config.toml
image_size = 48
nesterov = false
orthogonalizer = "newton_schulz_5"
Rows from block 7 of a small segmentation model, named by matrix and row number. Rows with one number belong to one channel. Each number is 200 + 20 x the weight over its row's rms, rounded and kept within 0 to 999. All counts start at 0.
After each channel's rows are labels from the 100 images, of 14976, where the channel reaches its highest value: "strongest on" is what is common among them. Only what is clearly more common there than usual is listed. The data: drawn branching plants.
# convs0: first 3x3 conv (model.mid.2.convs.0.weight, 192x192x3x3, each kernel summed), inputs 0-191
# convs1: second 3x3 conv (model.mid.2.convs.1.weight, 192x192x3x3, transposed, each kernel summed), outputs 0-191

convs0.108,163,182,202,191,196,189,216,188,201,160,164,192,200,232,235,227,183,199,213,189,202,201,199,176,184,203,203,188,192,190,195,182,218,185,198,221,181,164,197,219,156,159,168,183,185,165,189,215,195,204,222,214,167,166,179,218,196,189,196,200,197,206,183,228,214,171,194,173,197,202,186,190,208,188,221,187,196,191,168,221,202,226,217,191,201,211,192,216,168,182,156,209,199,180,223,208,158,213,242,227,190,185,200,221,189,177,198,212,188,188,182,201,191,207,203,221,158,203,183,217,183,190,209,217,223,173,211,170,204,211,170,214,210,158,198,198,192,174,210,183,171,213,182,195,203,191,204,177,169,185,200,178,241,183,181,200,224,203,150,212,194,151,154,194,160,245,205,219,190,223,201,188,165,199,175,184,207,193,163,203,195,205,228,217,211,204,177,181,193,197,207,201
convs1.108,268,193,203,217,196,236,190,214,210,201,191,203,219,204,184,196,236,186,225,182,211,186,203,217,182,195,206,218,183,199,205,224,191,217,207,205,263,193,230,236,229,207,183,226,225,186,214,227,204,220,186,192,191,175,205,186,191,192,196,177,196,202,184,232,182,201,172,183,193,188,205,216,198,192,208,212,218,217,221,220,192,165,167,203,191,196,215,170,178,201,222,226,214,191,178,200,231,196,220,209,196,211,181,194,217,227,200,240,227,200,192,205,167,238,229,225,197,201,156,165,215,204,234,237,212,241,185,172,240,175,202,221,213,229,184,194,206,191,195,185,185,182,212,221,194,177,209,209,228,228,214,218,205,217,209,202,205,159,207,217,191,250,195,219,194,196,199,222,162,236,219,197,211,189,210,208,205,200,220,204,221,214,233,210,206,174,212,196,172,231,196,184
strongest on: wide

convs0.189,199,177,213,194,204,220,184,206,225,187,252,140,211,238,209,206,187,177,223,193,196,202,184,183,197,194,202,170,212,223,211,221,194,181,200,192,219,196,217,200,201,196,183,211,189,211,198,203,173,216,237,195,210,211,216,191,203,213,217,195,220,197,194,197,185,225,229,201,214,181,168,199,217,232,207,188,216,196,183,207,175,223,233,175,196,241,219,198,218,232,205,224,180,168,192,204,207,205,192,205,198,215,209,193,218,201,215,208,164,209,206,196,206,202,170,205,167,219,186,195,202,200,225,195,232,235,196,201,218,216,206,185,162,223,153,184,182,167,216,181,188,206,240,176,225,211,205,150,185,192,194,190,176,194,230,221,216,197,202,184,168,187,221,208,192,215,183,206,199,223,199,184,245,241,218,192,183,177,231,226,189,219,223,180,131,226,195,188,155,218,191,216
convs1.189,174,237,212,203,193,229,202,176,192,184,196,213,198,194,178,219,186,197,190,177,259,194,186,170,210,178,193,200,218,204,201,179,171,204,204,197,211,253,207,156,228,188,223,199,195,216,148,176,204,234,203,193,232,196,199,226,192,162,206,197,210,181,189,181,201,213,238,155,214,216,206,201,181,196,194,164,215,187,236,182,217,203,219,197,217,186,180,191,225,178,187,219,211,168,187,183,204,190,206,202,163,210,192,194,172,227,177,170,228,208,197,204,232,214,192,214,224,194,207,146,176,173,168,184,203,228,187,192,198,205,153,217,194,224,186,225,198,215,186,186,232,194,210,211,220,197,195,235,213,185,225,165,211,205,181,247,197,182,192,227,224,199,161,209,200,204,210,193,207,181,193,219,203,193,183,220,221,189,183,211,219,192,172,215,178,203,196,203,224,212,186,190
strongest on: green leaves

convs0.84,185,226,218,165,222,178,212,190,193,211,194,199,194,206,214,180,163,203,200,211,205,185,219,191,239,191,174,219,177,197,206,191,191,216,193,178,225,203,176,213,186,177,196,182,198,150,187,149,206,181,209,204,179,234,196,224,208,210,198,208,195,170,191,185,204,209,224,190,189,195,249,215,177,167,213,219,198,176,227,206,163,183,181,199,186,172,218,208,164,213,214,193,184,216,191,172,205,192,178,183,196,188,206,199,184,185,186,211,193,151,191,201,210,203,211,191,182,194,146,215,186,168,230,199,174,220,176,197,210,157,179,163,213,206,197,197,224,240,193,153,193,217,220,229,194,207,191,193,227,187,228,212,214,198,223,193,192,195,232,203,193,177,204,209,166,239,219,203,170,177,220,195,213,211,197,230,199,203,190,204,184,211,181,201,237,220,188,158,254,196,209,209
convs1.84,192,154,202,223,209,243,197,225,208,189,241,182,212,219,197,200,182,171,227,188,182,194,209,196,216,185,218,209,182,213,172,186,207,209,201,185,237,171,199,202,215,207,222,238,213,244,178,200,183,203,163,200,191,183,189,155,165,191,215,203,197,184,234,199,211,230,163,198,206,216,178,202,190,212,195,223,197,214,183,213,204,212,134,196,193,194,213,187,203,197,208,209,173,212,172,218,224,205,207,205,238,206,213,183,159,188,216,191,198,189,189,205,200,211,217,183,211,204,217,206,222,199,179,194,193,229,203,170,222,176,221,204,177,236,187,195,195,192,216,206,248,200,193,206,182,239,180,208,225,155,184,218,198,211,221,190,237,212,200,230,180,200,177,231,179,184,187,196,234,155,198,211,188,180,219,192,212,222,204,191,223,217,207,249,175,224,201,224,176,225,197,200
strongest on: leaning right

convs0.191,239,216,198,194,220,201,208,186,189,186,198,210,206,171,209,197,226,197,190,183,216,203,250,208,239,182,175,189,192,202,209,185,208,195,208,200,192,182,175,187,206,185,227,213,199,204,198,237,184,192,136,202,204,230,210,224,190,207,182,235,225,207,195,144,175,220,176,197,187,207,201,218,231,210,184,235,180,194,244,209,217,205,211,193,190,200,199,195,224,178,205,183,213,169,189,185,216,213,204,247,215,199,209,179,205,186,197,179,231,197,225,213,216,201,171,217,220,184,198,226,207,211,191,205,172,218,194,218,200,170,174,236,224,212,242,193,172,229,199,206,209,262,194,209,194,224,212,224,169,200,191,215,228,215,203,178,204,225,211,229,178,183,193,181,191,175,200,225,204,183,203,187,184,186,165,211,215,198,213,209,211,198,256,225,172,201,240,174,211,212,220,203
convs1.191,211,211,182,201,198,187,195,203,218,202,225,180,197,213,228,191,199,194,194,222,203,206,169,173,187,216,215,220,196,209,208,191,240,221,206,216,188,216,229,197,214,203,203,215,249,220,211,212,173,199,259,188,175,164,177,221,213,201,211,179,178,169,188,235,225,233,252,214,181,189,176,183,188,199,204,222,218,249,212,187,198,179,207,208,194,183,213,231,201,213,215,256,221,207,208,165,211,187,195,199,182,222,183,217,222,194,196,217,217,207,208,184,204,165,182,210,192,176,192,190,200,174,211,232,184,208,191,193,187,224,176,182,189,176,193,179,242,189,234,199,219,184,235,209,213,210,220,186,205,243,193,194,211,211,210,222,192,208,182,202,200,152,211,200,212,232,233,204,189,194,214,195,211,180,215,193,214,211,191,224,210,190,275,172,220,212,213,176,196,190,188,175
strongest on: wide

convs0.157,208,202,178,181,205,199,191,194,208,167,197,207,226,193,193,232,242,187,183,192,228,198,199,230,186,202,215,199,180,238,180,179,201,224,200,225,232,191,154,203,219,201,173,176,198,231,179,204,185,203,191,212,199,169,218,223,200,177,171,190,222,222,234,192,201,192,191,201,201,199,197,187,180,170,160,204,208,241,191,212,192,208,222,193,195,205,221,205,186,170,215,209,193,212,229,175,213,192,191,199,206,196,229,184,196,204,193,198,208,173,201,193,211,211,199,195,225,169,189,168,205,169,221,199,202,243,202,222,209,161,214,179,194,226,184,232,210,200,203,206,195,169,187,223,164,179,208,199,238,238,223,243,186,199,184,206,207,220,204,188,206,238,197,163,226,209,207,239,199,245,195,212,234,181,216,206,209,231,243,162,190,229,226,226,172,200,159,218,207,210,221,204
convs1.157,203,226,218,211,206,205,200,230,196,237,238,223,214,203,217,162,199,207,223,231,188,198,198,216,209,213,201,179,205,204,198,229,256,223,167,184,235,198,193,181,192,216,233,194,208,205,198,190,225,179,173,186,206,182,229,159,180,206,205,190,228,212,217,209,194,208,228,226,194,217,167,211,224,186,212,212,227,216,206,216,211,208,195,182,220,165,177,203,235,200,199,203,220,255,167,197,207,191,204,210,195,232,180,207,243,197,211,189,187,236,172,241,201,173,207,200,196,194,189,197,169,235,183,186,207,219,210,196,216,231,210,195,174,222,192,200,208,211,216,213,222,167,188,185,205,201,214,212,196,177,230,179,206,207,248,167,201,198,185,225,204,206,216,230,168,202,225,180,173,177,226,177,204,180,158,194,194,211,208,199,169,212,232,197,216,203,242,214,207,200,185,225
strongest on: two-way forks; wide

convs0.176,232,230,216,195,199,210,210,217,194,225,208,206,240,186,180,238,204,216,178,224,210,211,194,210,210,161,193,226,202,258,187,221,219,207,240,198,243,228,202,243,200,233,197,203,189,220,193,190,217,227,213,200,217,199,164,192,192,190,198,187,185,174,181,196,185,174,212,198,199,183,244,211,193,213,163,196,211,205,199,208,196,188,198,185,205,190,198,194,182,211,194,187,215,227,207,184,260,197,205,196,182,242,202,216,205,218,156,209,167,178,204,220,182,214,198,191,230,223,216,188,213,209,192,176,219,245,195,196,187,202,222,184,229,246,195,201,202,238,201,228,198,187,216,196,178,188,222,240,226,235,199,228,186,237,202,206,206,185,213,218,206,220,211,205,214,227,190,200,184,189,172,198,196,186,160,176,199,185,210,211,228,257,197,189,209,196,181,185,208,215,186,188
convs1.176,185,179,198,198,210,202,187,220,208,197,216,224,208,190,222,200,188,213,170,187,190,166,182,212,205,216,235,156,201,194,193,219,160,181,156,197,184,170,192,189,189,192,169,210,183,212,210,182,167,217,172,192,190,177,226,204,184,225,216,215,160,187,192,148,179,224,192,202,173,188,207,199,187,178,218,232,194,227,182,185,154,222,195,241,197,198,198,189,206,208,209,207,184,193,215,202,153,167,193,194,198,203,212,192,218,181,225,198,209,175,207,200,215,158,175,183,183,196,192,193,184,190,164,201,215,171,216,198,232,199,204,208,196,151,207,191,215,194,174,206,201,201,194,199,235,195,144,164,148,181,204,184,224,183,218,189,188,220,218,178,170,190,209,199,176,186,198,205,211,163,217,183,226,210,180,222,204,211,201,185,181,176,206,219,172,196,199,192,158,168,226,192
strongest on: two-way forks; wide

convs0.151,197,186,216,202,201,171,213,225,219,243,228,192,222,242,229,215,166,207,214,208,152,226,198,191,221,181,224,183,203,227,207,215,202,199,186,151,191,211,184,212,176,187,161,197,222,208,206,196,188,187,192,206,169,214,204,202,213,205,205,178,197,184,186,174,137,179,204,191,219,212,244,169,222,220,190,237,217,207,217,183,215,232,153,196,206,211,226,213,193,204,196,186,185,192,205,186,218,180,175,200,191,210,187,180,215,197,195,226,185,184,197,186,197,209,198,219,196,205,160,233,197,183,198,219,218,194,202,188,233,186,203,179,216,163,189,214,203,215,194,186,215,225,209,155,257,223,192,203,219,177,174,194,210,232,213,194,206,197,223,172,188,201,193,170,201,214,191,197,184,175,221,194,220,199,226,205,198,199,243,257,162,207,200,208,202,198,186,228,195,212,200,189
convs1.151,179,190,222,194,211,219,194,196,214,137,216,174,210,220,186,227,195,189,168,214,219,215,208,213,208,191,173,177,227,191,168,191,185,193,193,222,233,217,215,170,222,199,186,209,192,198,191,195,185,214,190,200,192,187,165,208,195,193,222,226,190,182,215,173,237,214,211,167,183,198,180,224,154,181,187,208,191,191,202,205,180,192,153,205,182,211,207,192,222,189,163,213,203,177,188,178,230,218,209,168,187,246,231,169,211,194,182,173,215,203,173,252,214,197,202,205,193,210,223,155,212,206,208,173,173,234,191,199,191,190,194,186,193,237,183,197,173,204,164,202,192,200,179,200,190,202,204,237,185,190,198,229,181,206,199,212,225,219,181,235,206,198,192,215,184,179,196,202,228,155,193,230,173,206,241,219,215,194,194,184,243,217,202,221,168,207,206,210,197,222,187,177
strongest on: bare

convs0.8,176,194,241,190,199,198,180,225,194,217,182,216,196,210,189,224,167,207,246,196,187,188,174,173,213,220,225,201,193,222,215,206,244,201,194,175,209,203,201,220,195,192,152,186,224,209,180,194,208,193,245,177,201,205,185,209,215,225,238,204,175,202,192,150,216,178,207,186,193,216,232,181,219,232,181,196,218,215,242,209,242,196,198,189,197,199,215,216,208,192,206,204,223,196,208,195,218,222,220,181,209,229,189,178,234,185,226,211,187,216,212,199,194,199,208,182,194,205,169,209,199,171,218,209,208,180,183,167,227,197,230,179,157,170,192,194,226,186,190,178,200,217,221,172,237,225,211,226,193,176,199,191,179,216,224,230,204,199,210,189,201,175,235,166,181,181,224,188,222,169,212,203,229,206,223,222,188,179,207,220,179,233,217,185,236,201,189,225,172,175,222,202
convs1.8,212,214,224,218,187,210,204,192,212,156,197,184,200,206,196,201,169,199,151,201,210,219,242,203,178,191,168,216,210,200,181,187,173,201,207,198,215,202,197,192,200,184,193,211,198,211,185,201,187,217,186,247,184,230,202,217,179,159,247,224,197,197,201,151,211,231,209,194,208,184,167,194,150,203,213,187,201,179,210,193,204,210,179,215,215,196,206,182,226,191,159,212,203,200,223,188,227,215,202,216,182,195,193,178,192,194,192,153,178,174,193,254,244,196,220,171,180,228,193,167,196,187,193,151,178,198,222,220,151,187,204,205,201,216,228,221,207,214,188,213,203,182,185,176,180,197,193,227,196,160,210,238,183,226,175,202,207,233,227,205,207,183,188,183,225,175,202,196,213,178,178,200,178,192,184,190,211,185,221,195,204,199,179,204,150,198,195,223,190,209,185,202
strongest on: bare